From a checkpoint of a small image VAE: encoder activation gelu, decoder activation leaky_relu.
Rows from block 2 of the decoder, named by matrix and row number. Rows with one number belong to one channel. Each number is 500 + 40 x the weight over its row's rms, rounded and kept within 0 to 999. All counts start at 0. Numbers have three digits each.
# convs0: first 3x3 conv (decoder.mid.2.convs.0.weight, 96x96x3x3), inputs 0-15, a 3x3 kernel for each
# convs1: second 3x3 conv (decoder.mid.2.convs.1.weight, 96x96x3x3, transposed), outputs 0-15, a 3x3 kernel for each
convs0.10:525478508466484536448541479516418471552457537515563512468491500432596436507501499494480496478544469498462502456471441535490543457537509511547511453485453567486539467506448531467504501492584540510507532485462530502483485516469499594491455501500478514534501458488486475496452473459458467525484454417496535553463469509514434499505486468407508477458553483449475482513522434487510512508525520488467507477472495532461423505476503502499517
convs1.10:560435495466479519531524522550457501544546490528489476470460501487398467540560459491441396495503510504460563498531521534495506488578485514456549504451484513437447458521529505470465480527454455410525538444495533516475527495507416502478480507555520479533509503441514506385518495480568489502525498515552499493490532469527508425517424492461452482501509508542519508457476477455499471469521481481527542490502503442479488527410571437458551
convs0.11:440509549514523472496496480528488507434426491470441498464424522503447498518451462506445519464516561417416459486457533470452447506471538512536409524481468519482498494512429526570525519479492515464580544498496458518499484512459550508514468499518507442496508484480448523600558488475591489514610515506534476543571498534474446488478455481489465543517454461410562466479448407530453573539522539559464516431545543520527547503512489450492559
convs1.11:570454493466434523473506530478490521562482481433430505444495501447523515514531493570564508457460518488499489506439464539524466436510436476483605484426500533543518433539502481488503513543526467452499524433520495528505415484496533489447542485523444577538554551516529496506536568470568483557571528502503564505545507486475560519535516461499507551459547466499555552515484507497488499486543502552470522507508466426520436508476480434516542
convs0.12:480453451463451473494493504566510527521582487457531496472535495549480503594542413482460498497478508469495482501491503522510496587481520488461464515526493572497488516537523548467482527557523505545435514451548502421494467437444492560503499503513555456468468509534440518453605506400460482482445431475485410453522404483519472553549494538530534469505484515470515421501560480509471471464466470520450461510418492545528518480454476462477506
convs1.12:471517587468477491550551542513476533476500462524554394591543502431477533482553564555421488561501477460458413524508501471472522470573476563583418466481538440488506508517446537547496523548577498458497467531526515418442478475491519516590515453481524517523493525572486508566484482579528528565458445527421481562532460471569492545594416543487489487483449458547477466445443454466598421527459493464514470482471465516593454467520511461450512
convs0.13:499566460525502479497532513487478498464466495534446538448488469464517491439563560484485523538480540531459466433471580507419488468533421505484555523490509552506470507493462495555497510528431492494535505549444434504472523517450483504564506533535465501486549542514503502527433414541423499498531522534479468449558489476564465533519440501499433490510429582481484511471581481494428455435469522534497558504519555467451542474432466475550487
convs1.13:406496433462496495494515564528520452552518518526511458432517493507497520455450536547522507459443499489495495484478489569537491495510532439557425598437503582507501532523520508443485495492502497501476453508483532510532464514589535463503561537509505464541489434466503498543413471463561522553472497492480486428507546421501522521430569496534503532474485540565465535529460480437460492540485501470491551504458462498401507541489467476526520
convs0.14:482561506520513523474487471459435523495510601433486498512529512506537562474466375505549553514510487495467471543437575491560570484542477531490538546423539527438446507513448485438509499526476483480547476519532476504575402461424487509390518506459471479441553497487470485561507494534467572557521473521445533492527509544534482557493588466525481489531422524512442423509504437576439465491506511435470495502544488570469453548530527420506529
convs1.14:521468521508560481517532419492458452535563461466473497577508528428501514493490528532496467545560461469537469523421461529455552547483515480547501466555517518559454526519553488545494403547521492489498473463480475495450561449482553492411576510470465544411489485472538508516441537482542508485458512462501428527494517553533478594545511545574489482504505527506476487518491510428481536449461464481534484472490506471529555488504528521499529
convs0.15:430505521466508549485542451483474453451645533534554510499542492543550544520465494501561537511431464502506448517475466555509522473498396466544487522505490528450496503419508537463555502495474491455527515490533466523479529503381481497421551473536515468474507473569468509502478365461509465573489528501467470447524533479510495488430482508428477419551463536514453508498486513572439532500542450490498467549527509489471522584553524440551571
convs1.15:511469483487514424457513538499525512522483557499524462538559482494521466555489518523559508587548535477515595540516554511484498500492420527462522409505493514384535531484468430539477543561500538480493491560502519558485496540549522398496468423507485563451474477545504507496487495471441550507494454487503466507522496478508474483499563498547529534494492478461507559544459538563592485541554546466534433426513510472514613474467438470445532
convs0.16:558498510449467427534476505537514510491429490465492471508438353508621486495453483535471503475491458501541487453469465483531512466516517475536491495526462539510477499498452507474528525426515541481464445458488475550549462531491526523518583487514543462570478430572501530533640565475478482517523497505443432504508431505482478500541521487452566506472526447529529472507479525559487440484503487487563476551507500485545434489515504527507506
convs1.16:539488494566516521448521460546434513530532468476459544454441502449462537531507454482488558465504530481536555506476503523449591485474513489452542538534479525535494514513489462485472534471443492454548491555466591416473477517475559520453505456488496520458560527426486516452526545566440454475518475516560545573514464501422523477509487534593548487492511586415491515470526549518491525479468519487491527492464531580533468529559442511480430
convs0.17:511487462571521545526484481536519555485470441459462499543555467516565577486454571556456511541442460481451543517526528491521467516513520456474550471491476548474541446535525523501439461564499550490605510479466493534494480454444530571510458452517549489530530543486459510506559496547506451423473459555540464477541492452481466513474533545455470434485517516522461455560537521525484538503408481489484463475467496466528484520532379470468527
convs1.17:524509536488437483528540474546584533537435468429467491522575562485504539574473476424562407454523478458430487488512475531431506472565532454525510507531506553431482492548515496437451527548466498423506459533539468489593451476508433430478563439458491439455588548513540506524495456520484574420503464460504486511521501508517564510503439580549535513473547542444506500492433452510475554542488527577458488492453477519454461545555503563534475
convs0.18:544503471498504480507515491579419444509509531491455441480473467557417532544434483549506464545434497426539482519444434420491522457473481502465467474513487468514509439443497480476471481502460483614440500556448505509565562510533505527525478502493509489482474513498518448495445412533565446484477462514517550461464464537464448491461518543482511511517437513478477474525517437506414482505485490496581442433574495536560440437527557479475521
convs1.18:464479486571535491459500510412568505482533468482505452515487387484507534470439558492487461503441454521611547461517480493482558515489486479464504545544450436507473518448457492494485495452546509485550555487478557506484462574512545516502459551508455407534478436555506519468441508486506442483387431524500474462525566490573427530510491390523486425457612545513521408472519487478601450514549511508507465467527551501493506485439491503550512
convs0.19:531453537533468463488504516515488573428492442441401474403501514545446477516556510484419473420495468453479474503469442534517455512490573441550431507447506488546411560586525452466497525477531536480489488457536564563544580464493596507558549551491497539571452491498450544483527554538544491492490534574425469496500540534443446511510495512541517548525441476531491499545430528495543496533462521573487588475472474475566513485407460488550525
convs1.19:555466483453518529495667542434490583516504552474402465476469531509580483474492538544565508523471493463551447494463527549587493530545519513489583517488517583497522441455486520460477439478482427425508465525546541510473490488424537486492544565510483463555522509513521489458482500542498558545509540459474554442507447549473539485532481497493586585541521500464507450507550439547547486454402456488572447485488525447500450503550540453475514
convs0.20:458524549490551502522515605456505464488547541563485504491452519451591495625521484544555480448536475567525483542469473432445524530499519510513525465508544472485510436528495529415499478496498512437454519557497523529492543525516524509454485479527460444528497472433501530485517518536525502503494466473602469491495508452445489521481544532487553499425533490516553508459500478608515591547550561486525491508520531592482455487415555494500517
convs1.20:509542575478484534480512477529443492550476458488531508521549509460561481489535528522467454459536525543468568583477462506544517422593418559535474444442498473564534492469485521511509477531528477503534437430517531591469476539411555524522567438508484547491475469490565563473507434523552477444429467582493494532526557448558499502549436548454505443556498504555429451514451485487556539423484477511513475489478509494506535395486479539564457
convs0.21:528464410556545484597465522482511487506567488537572388509517457526526571529456480585512482488523512509494496492543520458553458494540506574515456461452539495562507502505531490485533495400470494506450486471462530491529494490491467526531485474484424478506487527555546562534590516485456509498485475517503596507486513559485417511510478507434511525529463529524471537516569460597486486522444498519515457505539527447477553525557571514367517
convs1.21:487491570510470513539482526514450496508587453425549524537540554574500553567508447503466476580537463503523447509528527577424527573370478483566563487534554507510423510493508487507498476475477511560521509470538518439466469518481452520446449542494456450448504569459576458536536514488545475500504488434499462451444489436490512541460497488517548498491594530543520476446527501492541502486499560549512526571499473464544479486475482567507447
convs0.22:494506489523524484451431522504549484482467578561497510493491493440478512496496531517570498447464522399502516485478501477474459502520485557498489443533522484518497528484466487508446590497490516544492418499523517524488504544523599514509546545507481487452524501524553458527472531455460537510513498552474566503498440517525507507489518477454424521505437543471489502380502436547444490462526518503499499539481533534505461478542509528446442
convs1.22:467440532512479564505469518525396433464536511534488533429535522453518454459507509558457453498560489517350524506492514487474512479530448540523475542531534486498497538438486481463473492456476543563452525441487546527523512534479469532497479522514494532484503532463490495534442463458524570472505521563484526563516535521544477536420495490498480508508453535546567517522511470518492501476443482476475556508474476583532492508508427461537487
convs0.23:491511459548462513529493478459563477527616556465582554447535495523547547487544550530419498539528483544513481547526476523483418541512440534493496446544510484551535547413544531501548464475543603471473443436469617480458500522492476522489504491476485507530507481494564463461537486455427506485539477470481586506514544502503474505490539514473573514466511499525491500455526455502569474470485518504561524488525507533546497498509534609434547
convs1.23:511492552499489516481411470511439568530432547490515589555537501483589496488481502447444529556476490563534530533483498527486514548496504485486536493547532482561486501438503580459354441545443459485479537517549471506515546509462520510497521470538392467516509407518496490507492500500483532554485501446504441523468424535481438522460468490474478587442475559474478498490490490501464494489432506550486510537487432512528406512567467512552507
convs0.24:514534484510530492481524495553502439450432530537464558474505432539528521457570508486462476522527488516529515452489515477501498508473509410439528555525484493502494532515535511539431453505444489506535558561446530542513504474453508498480540564477509514467457531509529453455529460567526504460507556504479549464528433525571550489454491536520480494511471530537458492496531489490472493458508457482451546508469532460459497469566458459502525
convs1.24:464534461562535485458493477483541453458507468542545487476483437537525452476493454500558456458460551495542549479588490527530612494546530478516426545509537475500513517497544406537542494485550448488515450488497503423515456491469508471509520469473519497449442482497524513500516385560527462467515562479506476501543579515470531474483530552482453467517507503496472519516516544539451536428515488511536545506494469515523496530540532458459510
convs0.25:556490496514506513532576501516468501511491473499565508503498530441475467518574490587441492489478509534463491501461582426470453503527519520538475508523483508462467546478446439510463504464528555563511544536446531473515483542478579467470500521445566513509483500515498458508515523409401449490497426518507503544503451465511485506534432545566401529481601460499519475459504539508454487510507475481567487492515458556495518451530447527469541
convs1.25:561488465466497500563444484464518485493529432501508520467518505521453564515484464482492501567529490502503508528451556523517526468498516452620509523539465532494466550481518479537501526548512495478526526494574498461438507477449565456496539434499521523505483470527524449482475548464445520496461503459441525552471484485533486509488465569535534374442438464476504498490479498534497516483481516498578581475546550470509535528575464461459509
convs0.26:502495497532551480489490504567521519384409496531424473430500443587589441478510450565524505506499495457493396482426468540509474560530493470540504488517497418394500583491454530405534462470564499486548492505520539480521496530453543534484540494483471510507432514470527462531593437470545515560540550455617487497426494541523501502462485519499473493497445510477555539564556486543390481478457440478488530545583464422494553531516526459490499
convs1.26:518437554511474490501484492516495507515498534484542524531554490491565443512558475525557516511465515458482521569525508462503482523456471585527553425548480448474537456494513474493557515453411547510446475504498464512483488562542473412517465488482476492472541467485547550458520476572470476475483488482422517492551478488480502510570596525504555437470509548534540470444498498590546461576496482553506532496511494448521534458515447541465527
convs0.27:477488521529490531454474525576510542542517423497502503456453523428476414462484570444458469497569493453485433513482503502522538565455497513563478430564462478531421540526539523497428501485505634496554442485519519541526511514522520481491550546468556507552482533609495526522496520465498567576452485450554466552500515474447495517480474536530485510575506485466444466574485483526518490508494488511446511475436507579516522511515435499465460
convs1.27:566482574478548494494505521511431462542453502469479489502530539532592546475520466476526466542570502474462489460542491485453508484512501504509550590519521573479465504590531545476424518459448535505504498510521458394505458553499533478486555455524495532487541493531524514375568471517493527444496538485530541452507513580474551464492442466533501506482498526483520462502463538526523499467408545468590509483491554435617490479451485535442530
convs0.28:432508463491486427483465460474399533393466528445600472453483493485498478504501405509437447447544548500469495508489475501531506515475457474473463425518538431535523547501438464492567475497458445507430476521548420527597504519607582478467515528472491512465448538530534517498449543478464514521527524522465491546468494485488533460472496567510490495522499519526570472456495509594527503462550472482608488476525475505477493543504507452519504
convs1.28:393519446577535461532501472440445503465572550479523473478511512498460454521485546518486452493509531527541481502504499543461518534505446527520527494451525474499427477470512448522533549494487529422538516471494533498519535458466523548462472559436469467420432446505483432571597523462458522501497484538481540460429487527504488501561502477469472504432563516544538444504544470432475552516484511544472511559506501456475534517512400515542456
convs0.29:528492468459481485483429552593446527531326501484471561404476453631474513396548509467515493505529524503467487463487545550572471424435517496527487486492450495485431511516469462506492500481403555518500499488582431493491523465470571530484532564442525514505466574524516465534366459475458526461494501468528511507555527525475569485469519516482467478510442441487467521455550522505511492464487442501495475505544459519449459482469555411419483
convs1.29:428535448526526454444511475492508516499528474516513541474482548508446466497499501465515525559529444457508431499533517469514586413488527454539456549511530469492555510485493461579512470474513464455507516499522460515469481429454574534384470542477485538441517496486499443493472493518498515520517489510472526498555456432497459538499428481481445479593520431505556551458505526524494512533506537563538488417506519519500600493437494516536479
convs0.30:452492526590474553538491512467540554495561510553395523445513505513489478453552438515488546536514509509490522488504544477507531521470587586492535416529554473472532486517543456510486498523508565564481413491464539575476506463557585473536509465491530460580601490489435532433476564496443495497487515552502503494519533476477524502475487463523560507539588522484497464530534519448473537515511502494497477486511490548560596455492503495486581
convs1.30:531516440507505531520505551491489479471473514516459566583436492492529512455513512463540547478536534539453496502538511501530476512492505545546409503463500492488469465512549484440538527502543518487435566573443485417472519447512468570530541463520464484544488476528517530448448518540481468633475459458499504475482488504498501539483442479484496548432473530518489552470461513569579523461488483539522503525497501454467583481510514513486505
convs0.31:554485477475581546490447408497480428561591439536524539512471577588476498495498450500472508509575482488504573505529460566547429463512484537513543535523488447459506463425465542555525464533499536546567441465532471560563508482503514551510452484505493503518511486470517497523457477524479489472491540493496502532533504538440500487488549559472488473540520558518457478516573560512485470515518517451504479475467540494478492508426482501549505
convs1.31:529541512395572492475512519475519466518461470502440491550481576456493447484497445421514465523464538436540580527483505497488436492493475536516605503511440462475592443424514522508487556470464479445512452439596532515541487483521494434507479504506481492524526486428427530554506565435478491534517552505477530491414465397487434520482458487523539544542435516546441510444474504495476486538482489514530471527474504491463518535545493468466555
convs0.32:418575503468537553503518533538422500486545514491549478511554485513447499439493484535574512525533556490492509499525443502535469498540470533416487497586480553616513525498529496544495469532546528516416545525566513546555522443588525571428548529405493512528498477463557497533562458519454521519494478616534501477547526509455503544459549497517538527477514526417440529473496516565553506510498528566567537487485496586523486457521468488453560
convs1.32:446491487451546528452408534521534550529474462543577437541590536488497496492484535422487549527572558483540492492492488506483522526457503498516513575489541524528488476485454540442455512558485494548455494460525600592518526531480529424457484479487517533531564482451516446496491530504564473517532510429510553541528521409514505476477496480536513524582515532490590528474440548509522505548483491477495551501500497518498546557446496517479548
convs0.33:496497438490520450510495464428570507490582498506489470407509639476426512467467398517463508483485524543529503443455500468389425476473510443504484543500446480492488493481510522551519539510454468480391509500545493448487518577479486539494529519454524495506478530495555483491336560504470484531533507448473617585509518485544473486478446471525461456527504451454444516491567502478472493434520535452499487493463510458414564525497559473416440
convs1.33:449452496471500462475521501429505524422549523507472496525500533543520486508540478568420486451354525602526512522534550498546497472507508495508469503514523523414517542449456530484438558419494546514515527502560505544441519562463468464502565542478494523505475531447522476460570489492433504475551490495453476542439524489447470501503489437501458535493516532551450480471443475495485489521548504535493495526401440523538504511519533390525550
convs0.34:457448462489521461494474479497508459445556540458435502501461571532414548496534488431523450545488568497552480481538580478464476501469516530475468519554423479498439560483497468460468414520453441517502519517395477469538551584463530475586513482539504468493432505509443504440435506441553484545492574471491504462393531484511466577531496510582537564506523524533435530539490535517518570457479476556501513458546519518524509432428465494546500
convs1.34:488506494491573493461450510479539472428497496531439415467483498555515502460532519478491511522404490572460524462509521444512525437495494473544480497424551477531485492453500520534583549478525501522466518582521544484488449505536447493608591396496471513505468518492510569454580483559491464495519487465526550491518505489483584465491533531471524428447628421453454612474547418500508499502482508539381463498476451578455552467574538494547529
convs0.35:596446494527548503541574492557591449528460473467516477385528447585477552557542536476559473484468516515552509561504489495505499535524501537537515476506552524514605497525486517505484508454508485450503489473485563492440493456509572490465565480606560485482479489460495513468655473475530494515500416488564430467567527561494536562536503536475554492496464515462452532385594486522474540536543465520527514463435560582521567519410508456481526
convs1.35:446482488534471538509544444516447449512446502555477559580509465462528470482513464450479552527501435485439470467511453502521445474479500522482475496513474494485445579485403507447528468538509492539480506545520535496540456516510488476488567518516539513521490520530440462509503503537503489520522435440470524471501529425549528440468553542540447580418469548480514509500415546537557503522505511501493564470515491470428570525523528462514460
convs0.36:492425414487570540494443440537548478582626471490600488447542508462442514429487564435418509508496550567500578497559438531564490513541486474576512524525485519416545548527473493500493506530504547516520450491489558504549447625489504474481502529485479474457480476459517486455567472464459400574446467529538481473443494474493515512466440471461560523510593555466567466452545563559553525506468461493519498567465460516474490513522510495502456
convs1.36:574538467449496592532523484501459512468457491580535489500530506542500539500536467403404497508542493550508507494534497559519496509496467425479561510517508506522444461483517456537450589574459438554466501521557450508508508527478479412521505466486506468504513442498561510490459442444469548526528469462503514462560541547582472472549469463510498460512473463482422468543511512528495567488413484548542502518516469526529484447415433553536566
convs0.37:473545574469512560560537458495596563474416594451434587524500429507607474500465574476471499441486514505539483487551427469549521475499480459543477535531531500576451527519582490512546431436511484506490447484551497541439511489521483458504503549484502514510505568529440498483491494440489487528454613436584519637493527502504504512463483609484482518516501468451535489446468491515528493492515518490564480467539490459488455494492521485509504
convs1.37:539541492437566527480534541471465438518537502518448515447579500481435500501509501489473504463507490526544466468499546532487522510488417503529498535594439496512477436432421472414425488509488517492445495524548440510563541515521456502492482456563459478559531502454443524497517495545486404533516589515475489453513473480446483502430420479463496552435525542477447498529548504586445431502530477475522538541504555529479498443529449405468508
convs0.38:490532484519510478436476465598435523522397471494498529451409500492540531493503553502477493521462504503458498485511479550413487495521517518530500535512545498473486497512522552611494511522489461488493530512468484467468502537449465522487493553433522482501547524495475494514512519449374546560456465540501469466442472492545547504487474505497482457494550560457522511477461478598442502460464511566460441543562512523530465456420451545493526
convs1.38:536478531479539477484511522425492578532509506590504474485522505510491475501547419514423536510507510496454482478517529523558482472570479474447525504452452516554466471442469554454532447476550570507462491590502493490503538511477465507472527489506466465468521553452509559508526509545550341520511488478499517516486520444492562476460438492499563431524521477550480464439518464436503520456395453523516477481521524465571467491519468526512510
convs0.39:444493474563480503539471512411503565492474548465487509521478532495486481453617444439524479435467495493486522463481497525534492517448499442469438470479539537477433537527427493533436515551459430495520425605422554472460446465500452500492541483483513502462563576477500500513447582424494508422507538539509490493524479497426510449548453468407557497518527546461499475506509494479590487486488457480507519506514548474531558545519514561442470
convs1.39:513566461529509513536483533538523534474564516471484523541456445549473578521598461475476547476436498452447475462557454523527487438451520496538452551533516528511524532432490476477467475515580494534484480554470456507519538477469474486523465446467540497535493486485551476505525500493412556510533463483481502517537492518560478556475519484507536469492434532514459505517455470493484556475522434479448469522475534513444387466529507514473547
convs0.40:531492442537476533505549453432506506451490567512476476457447597503464420449499544551547492465508480521516511492586549440511522475476493480450471539437516460470438488514463481540403528514535475503512539559434495498445457448459500495540534537592525539494486528482499535497517486551515568534581491528478457522456517535482454533493522450490482533563538445442496491492476478520501542507524532454536531484478605482537595502515519483475445
convs1.40:455504517477512523573498438450510487456495516434474461513504540568547493509534535473457468476465470555413494479518458450528528489487522477540518579546508533549447535458482523508489442526558494473478517504501500541488420494477499491403585548483521522555524523471441442514554562520423475524428516397497467467520534526503535488542480480496531618526477507557380498544564531478462569461497475561484461522487526527486465567543441441468546
convs0.41:444451490465518508463544510532462545493415565447462490471544523448526532512539472524515438464490505444488499453512525490526447466424495477505532485484489486452433536556513499478464507525492493525506535509497460521441449552521486491504517498440510451520504464482511474547552471455527485499557430506502516493490472474522459487443477507409500487521500510540550489471428471547577510562503529441441557552533504616499489521532515569555510
convs1.41:473515463462502440509534478485464457488557550497453418535490456513454462494611574476439476475520500508475508529533507502500496449455514500532448487472522495472597438465441505531457501483483497530435511492408525528525515384434462485506497447521505438522507477495511512466509447579498443485457544509511483562502451507491509536462430507507476462497503474579468506467524526432480475521467499544478456514523485436389499511480536514474579
convs0.42:521539439448461535516457479524526553535544515516505521490566522555486454421533463519436491534492563523504506463535499544500410479520559483557489493428450495474423533468545537528526584489480403552479500544493477544536542434499547501566491484504526461567454531510450488549534470416422479500495504541575500499568460494525459542547500519439458485516462520457467505507556487484474507439522466492490550487472498425433477492497514454551440
convs1.42:494504463492495512560529496488539506499562474574496442510470523517497444493517506535453534503504542510453440472505507547527514504514503479506582592504537555497521555572455519437448462458457552538514479426529487501480506486426457538459512577435527498449531553451457505539518419570521470507587512412491522550528523486501522477492461493479457531496441398542437508539422474529438526476505471540472529440525502612511452510445585463494527
convs0.43:484438457468438527418506566504498399493536619483574530471531494498472504566518492459523481527504535469477565520511538484480475534572538499522560472513515498497485483477419557533506476477459479421535481505483473490556460476497484496496567499447532506500496478538483481509472497499531505498502557518471519493498499463496575546497510505556469493467545510506527469498466432539498546529548507485471562519461511436571596502504454439542454
convs1.43:461532453505507557433522542547468490483477484638458505490477450493486461510531612531512458474481510546547449514474459535486534550605472505407484458503542486528556529500534530475448495451575514532497482490527570541514541476471474456532535568555521537544497476488489522494506550503485454531512470521533545494517447464388498566462520470439459521484408421531528518539426501474564472509513485515504515492474483550480562477421479483557489
convs0.44:549451435504505587550460440524482532502496446459517518448498466492550490503486493473476502480506494533475513466507450537511498497481553555474458523525533480478492493452444522537517496476493515550483486458560511457441497457450473496445486450438507512499526521516498469526550511513472515578547445464516450514471548489463553517455502531482504506516473454474460492465566494551478508515524496541452506561481424461532438462509592442574498
convs1.44:534523511560474449593517549469432524526551528471521491531521487507497479512442541490433409504600532489449487489497469505521494540540538501428539487498513506521534448548529582438458460569510564509434459548500548459428485495529555467493490520491476446601518423455515458489490492434475585491444452514501506545498484516513548568536420441468557584433484486539545496472515529459499494524429522527558517490489516467524581462417492543557506
convs0.45:551506577446463533463503541405498472452554515481519494455540502511591533481459473548446530507527481488527441510506486458489583456437522578488455524463541476533520497460473470493473558491460481507490512486517482578494523527539475526549496453487428402519433506499530536533494498428448539546500578453492583547521495486454492454539455450497519430544521457522559453437526518501529473581515521522540484504488515478557544523506462482502450
convs1.45:464531486584490410486476522468485425492468560523502516571570537460416399487511508503470524517457514565580442519470448492536528518441426500460558491471536461485546480517452491410515506478543498485542369522521470581533479498525498497573504428452502429442480476463494532503442426557487488481487553488474475486511536492490454414460575576523567434510481444542462524613470460511448446475563522476482492536490511478470430521518494480427558
convs0.46:443496547497533470493502476506521605427546536450528524475497452534523520478454513480561521493468488533469482514515437451457521466498527411508471539520603500541523463479441483462487509531486416508554546524490544519513501432500543482507460514588484480447526527536564479510447518458429509546487455459501565433475593529500499500474522502502457471528489403539461424530544514508477505512557415537563431493478559473491544581534515460496469
convs1.46:533516519527465529581529500477498539476524545427483469532509473511476387606483471520557535444478484474402542514498467477496451546481493481564490442488412526554511519439539557462549570420517461478525493556486463518554466511547504467431554455488532525510568514480604515506488503460539532509456467500530453476485525543520490402573559454477529432442512516494461498538465477497472525486476490500452503515509558491535526499530484458450466
convs0.47:460584546445590461494512508540628498463685518424365500460520490536454530419551539518501530501498507465490492523517525499511502463516472497499572524546508484475548516474523493470518508547512532507476394521501487488492496465482467531521518511537464452503475427457522454485478404495443571488547440517544507427490532534474483495404550423498464496494430476550478491485557535506496533498468514489470484517535492420463466513543499477551492
convs1.47:462496515523534517433418412450503515455436458483516505524504531487519542569510506471503567522517478536440504510592497529457529532501510455438528529478510460491474521509540521485428457525494552585478426520609495534493454531513493532507538395478495492505453527562448458441466352484503415504426557546559499476460541416526520455519498465491490458511428520454498500546487439555480481532496459501501467504544555553475492461552545500598535
convs0.48:486502547498509421438484536522471601464532506475516476532476444474449397463485483476487526477500569526479575522498450507530477520464475513504499492532475518478540506573604500448445471503494438464417505505520545506518495445483514497417523514529488530531514524403511569494435626526494562583510440479459527540570508412500466496491470491473438548532509514414554499615431570482458476479476489460514522502529473489520448438584518487485498
convs1.48:515512509478479496476493504534500524497570499492587473521460561544512463552502579476512511493515535495541466558480473501445545531521483480456517442506476478493551560493531526507517520462467458439588525480527498535490465528499476552481464526555486523466504505493572496523501551522392510458431499515492429457497525429529523435508533532474501456502559471526526415570535456453465570456465463544601529501502522490528545458480533554517530
convs0.49:561520522448528527423512520463427541534383493453417601429465466443515458552480451512446514481566499501456624471474548523514490459532513507492494478519445462566557497524512513522531487417490503452454490538502385578620471486442470663507518436500539532518451490506467443513495557490529526511481501475526521493509499527558468534509477426441473484451533509440433476417475546531491488454522489516544509436499485486457502515446467533504564
convs1.49:514513567508569544465463485490511477542434435512482442503515445476546509481495477439511549490451480485497518519437440461549508504490546570478414520505446464478461484518472515414491534544467473453550490574434490526495478457479541501459454447470515524459546507461527560473509533525490509506569480466567530550522507480528529513516535556566570546501559523528523533483485522531539480556489458480483448496464483500495567545451492428532519
convs0.50:537480479479566499457486491524489542456398493490461454471466537490496436430438549506504450496590447519453456493476520476489437560506498532479465430473511507480552466574524498505501523467518586551463474495465554472496495474486458491504470532438505542492489486472511490486525518481538545487548419511519445449502468526512419476512519474488475554510516535433447485433505477468426431513458523440494501471492565452516502479455514540515514
convs1.50:467474488498461605592448484493450528446503563416456547511545535463524485449507443513583600533468461527469546527395453536518525482521541466435618484490498528466513480518520529461556549515452505491541531500532412474453469500523441548557501503480481502505463463447523494506481543515504536520476522505530499442517477520518494428465556498489527549577450589492499531475549464594519486407445538488489547602597538479478483542555520550533508
convs0.51:511504428523461443559570462506476524471406417465477527483495465450493470487453470553449539534477531502473520456479505563460517505502534516553502459529554521532511463464444444513454521487477493518406576538452460566579542469486521580477499464507504534454562493484515439508480539540503563470457521482511517499468531496510521491531511476515510502540489492558498567449498513490428560543518537507484495537499481525489505490506535446497447
convs1.51:521539466468501451527468430427464496601489455466547476510537515551475510460445506465435402517570485518556511485403560450569519488550469590477490483499530493482500530517469583555506480477495520509522454546474510562501447512545574507576459548526503573511509534500500492517568472487532520479359455481485498536501469517526531481480453445507529446542541420475565517466457537470488547541532563478466526484484539512487513457533498538484539
convs0.52:545471581547524476517479527478438554495499455507377396432477443421472377498493511457481469437458514500458427443538475445478510524495547508562472503459481513483498459502519575514538510533543551500536449445492460495500463496497518524518472452518497529508520522516528505535540592506574596465546490489557455498440490562484475525490544529520503542504487525556440543529496475512497503551454471426430492498461510482479501517429512506495510
convs1.52:449484555548475475584503441542492485510446447452571544561446534455466487481546479478520478470521521507448554511529502472494485498526541501511546478415516508486495495510477443480559493551423480527576536498520481487480501555545458569553503495466487531521461505439497484437511483515519461475479536433530505583511526510503520409499520534507486517435469550497453514572533437497483510576495574516544558491546505481514525510574471486434461
convs0.53:469477523505442451448527472429456488495440531533377505487548555451410534509473422476442552451512542448437443488476517487498518517478541521442460529448508477442422439461480545597498508575507509491525526478511540484469443492454501512533471478528499520468482518509489532574548473436574552486546524470567526536505518490492513532511469511495478548558515559476517488534439481473524579580442495530499506460475513490485506445498534480454513
convs1.53:525450497533491499449537545513539508546566532478424538513532475436522541459485457662529435476421523496494449501492508445578527461478554526546516469404496522480472469566523491432459571603559536520450505492469462473510518487533486453491540479519458474534498511503500553482530461534463476490524500467439527500518472446545597505485534551495561514498529487466537531471484470531540480467558526490468490529539474489580516456498435483541493
convs0.54:559550572573435578530508490511496439457460487498506436469483554483419599507515424530515590476481455519465505522480523521537484526451450450487496455586480491544474454548476475408481468516451547406524479484567493526460444523502500512495502442489492474458543491486530499517554516559542526423467423477492616510561598435498469402475455508455488435408459447451555498503465491495507501477501478519510536471533519428516449519416488530485479
convs1.54:487468521515451436469487467552499492575508521558444559553530547467494398457515492455532508579540516483510486511480560466428542553466512511487526475445486532495493527498564538503495471456460508523498506618473506506491536524489522471517458469528517532461512566468429512585522509457537561447485551538447499563550452591459501528476528447509567465535486512492532535499460560533464540474435476527454497542444507529486468406506580434528586
convs0.55:475562471444469522505451533558496429528471511532448540517463479466497546492487420545462482456476500562493535516512496524530536483447511533545457568478448511498468491536502478521500491476493521498456523585472524536472503504483509483499462517435444528465540536530576519506476460518544507534553470530472495498457524567470491516492430517507496497527580497500518538472536520512518468494473574529473496491485495545419527562465498512527531
convs1.55:577555477516462508466464522449494498545507453553499532528505589532460524492505514525450434557534530519586558474544505452527509511549481576514478587476460397539520493471496518551496507516491482516500418519482538589622477488575501538447471490522555526444505506519400538459471472545468452494544480529585528470511546530543528479468539476472464495518508518542513544480515535528519464524558512489454487532573516592494461457485542548546443
convs0.56:569541542526532500532587549579476465503485433475497520476460507448462542528534476549463522467543454460487479481525449561493472462481563459526490520476455516461528475486463492493523511460474623564448521576488498504553493474499525504525517507482478532545555462463499536511510471550455409496502521468458424535468444559483494501509520450518550461455537501519492433552559571495546516492472490480548479485532487469462508534418505525549541
convs1.56:468542438420536510477506541504529594487521482500506403506488455495523555589460538531443530530441480466515434502540457502525433461497551532464477458508468503530466500509569477436545525502526437466477484532518572548537463478439482542489546489555482447508491469561457538419476502458585448536554495512491481496483543420536456494534476531474485442532471482509437530479519435406533518447520466528496446507503456492435465467473493493485556